{"model": "image diffusion model", "arch": "dit", "dropout": 0.05, "beta1": 0.9, "steps": 20100, "warmup_steps": 4020}
Rows from block 2 of a small image diffusion model, named by matrix and row number. Rows with one number belong to one neuron. Each number is 500 + 25 x the weight over its row's rms, rounded and kept within 0 to 999. All counts start at 0. Numbers have three digits each.
After each neuron's rows are labels from the 100 images, of 14848 (inputs lightly noised), where the neuron reaches its highest value: "responds to" is what is common among them. Only what is clearly more common there than usual is listed. The data: single printed letters, digits and signs in grey, bent and noisy.
# fc1: MLP up (model.blocks.2.mlp.fc1.weight, 1920x320), inputs 0-63
# fc2: MLP down (model.blocks.2.mlp.fc2.weight, 320x1920, transposed), outputs 0-63

fc1.618:480497432510495483518508507549530504506509524466517502438511499490536504488524502517524490505493506514525505511465515486491519488503486483513510513468516486495494485506493529506508515493494453
fc2.618:483502508509484496547520536487535560457540537454510494499465494462512517464478519435549488481544507523477487514479452508525508495525464480501525503529489548490485464522513498507521493444560532
responds to: bold

fc1.14:467522526459537534468519475519538482484509489515457528431518488501470495471509505534541516528502493506516490508495486508539540503498530474484518508470483491529491525473498521484490517494524506
fc2.14:509516496505483506557522521518526502513511498482501502485492503508489495463494479480483527540503482521501491507520533528585504532497496490504513496524501499501512515516511488547509501514455521
responds to: capital

fc1.82:493508468403501452491519448506536507487477527504506501508502482484494465523458500496520507494523520514482499504461501523471454514501496488505516492509500506507481524473508486519432469496466505
fc2.82:504525433483518502510481460483475476439510537519469463510500495518532492489481521511532506509498449505533496461531498486519549530509523499510532472498505528498500520502464463517484531508468487
responds to: dark on light

fc1.721:451524521459504467516513503477526482469528499500492474436482523511529483462476504501542540481494492516506507505507473481470517540483507510511490511467490485531500484495507533473520528519525505
fc2.721:510557482531557542531506503510497468544501497523506479491489531527488475398501510508507470526539503500489512495525522567487490457502503482511477496440473509496515488447484504501491532470550521
responds to: bold

fc1.454:514496466522507464533496500525497501514505565479505484529488511497471502507525500516489519504517519499508491501469502497490476541488490516551467527527498491469487516517496541478513511483513497
fc2.454:502462461497498516507524487479512519491498540524486507504499524522477499476494515510488496511498533500527472501525492440474474476522519511461480527526504554508471475486509503498424469513500539
responds to: dark on light

fc1.635:479501487519561480517489460467456511505493478509499508479506518452526472485542424491468515522483482503501471511540525461509496503525525469466511519491519521553512535513421494480546518463499521
fc2.635:483508495517480495446498478490508527502478534465487506499500519515498502512501477510483506474500538486432483506466508491496521500520474446528502526493478484503488512480487499512515480476448531
responds to: dark on light

fc1.569:492546512510485465459468527508492501498456500550464507485504511512483528516483480500507484504541506504521503512505520489503527490495491492514555489474495487507537536447483561468504510493516496
fc2.569:487501493515485518482499432537507496462524481500498498502483513504496498451529483504524501501524494503503511494498483552553507533495457492492483491478500494486494476479520501518474491452449493
responds to: small letter

fc1.752:474547502484524486505488509518517503529434488519490512464522504485499483467455497486503500500508504509510552515447529511448505504488524499472574490510524512542505532473503548486520540491525495
fc2.752:509473516509456505485513522482506420523516497521515484493523492488500510507504484514486528526490516500501468517505495404497454479508425411511520493484442491504501475509539484512458458509549503
responds to: small letter

fc1.407:506485480503526490526501468524498491485477501523545530488505512473527510581475503492461512519514490503489546451518491520482465459486470500476532519509511482509488450492505493517577531506473467
fc2.407:495502524506526490492485451518529487449522490459525470487493479471493511511467512481496525489427502512493524490468504499535503474495467523511530503507486522505496427513510515498450483462479512
responds to: capital

fc1.178:492494516432482513486499491510500501504466526523444527494496482490489471518498502531557518526496539485534499498486494490540533473470485475484504523523479494509463563508507495502496515493543483
fc2.178:499492486498538464501513441484519487544549504489468474510486485507503512513503522483509486514531496494476503481475477478523581566501489518529488523517499497505468485536501486509522506561423520
responds to: dark on light

fc1.395:517486498476477470482469483485548472463477519503479504489511495554489493532502499487520509486458513529501507479503496527508470490507553469490539518511456503505512516495485524484498509480433494
fc2.395:472495522499496475501517478507510465505488504510512491499521455505504509553519493477504556489468486480502488500490495487477513527511480509491517488525488502493531562547483507524533474487561529
responds to: digit

fc1.435:461489532506502492492466497508531475485476504519442504471512517507480516512488492492503517504474511513484522499504501534488504489480554506511545521475470495501537523501495547483527512502473510
fc2.435:503468500503536464509515530528504511571474505472489485483486499493500515522515510520513583519490493502512483506512537418453525522488478489505544497533503512527539559520495509522538474481518501
responds to: capital

fc1.16:489521435503492473489499552489528502443496529528522515490509510494481494486480499517544519529498491504489491506445479500523513507522506482553515497503498485486504538496504533485488516501524468
fc2.16:490506458503457488492500530465499538505517535456489484487509501527501496513499498489489479523488506503497504500512535543500480505510593521471488477510533493508490468498518515541483465538470503
responds to: dark on light

fc1.369:493513470524509529520501531511525532520508505544507466493491503472518538481459500503528480489500522524500485444514499521486487494480489498538494500505492432492494492487499527491527488489518452
fc2.369:497500490493434504497506505481487507470484518463477506514479494407508520495504473479552497538501494480506498498464489496460470523501489466501502503479458472499511443489478500518460500520493488
responds to: bold

fc1.287:460498525514487481500499484469542462477517504485512473453503524480529512504455502508539490517511486515490500492525463519509512546481529498528507520487457485535516519479495518490473505509502504
fc2.287:502542478519533533566487510481498473519483496504505486484502517514505482512487516489514543535442490496491519465506532463499491466497563583486509498435520502517483534471488486523518486468558494
responds to: capital

fc1.464:481509515485488513469527550549502507477532493495496506498511465512509509483529504500533489528499472486479512502487529467497531494509533452459461508474524493510476493517502494498465500495454543
fc2.464:520508505502512475477504505567515527527464491497490485495506477508514484508504512483452339540492489503507477507501500463499491521502477461525469513543495481483556545501510503505525503516521505
responds to: dark on light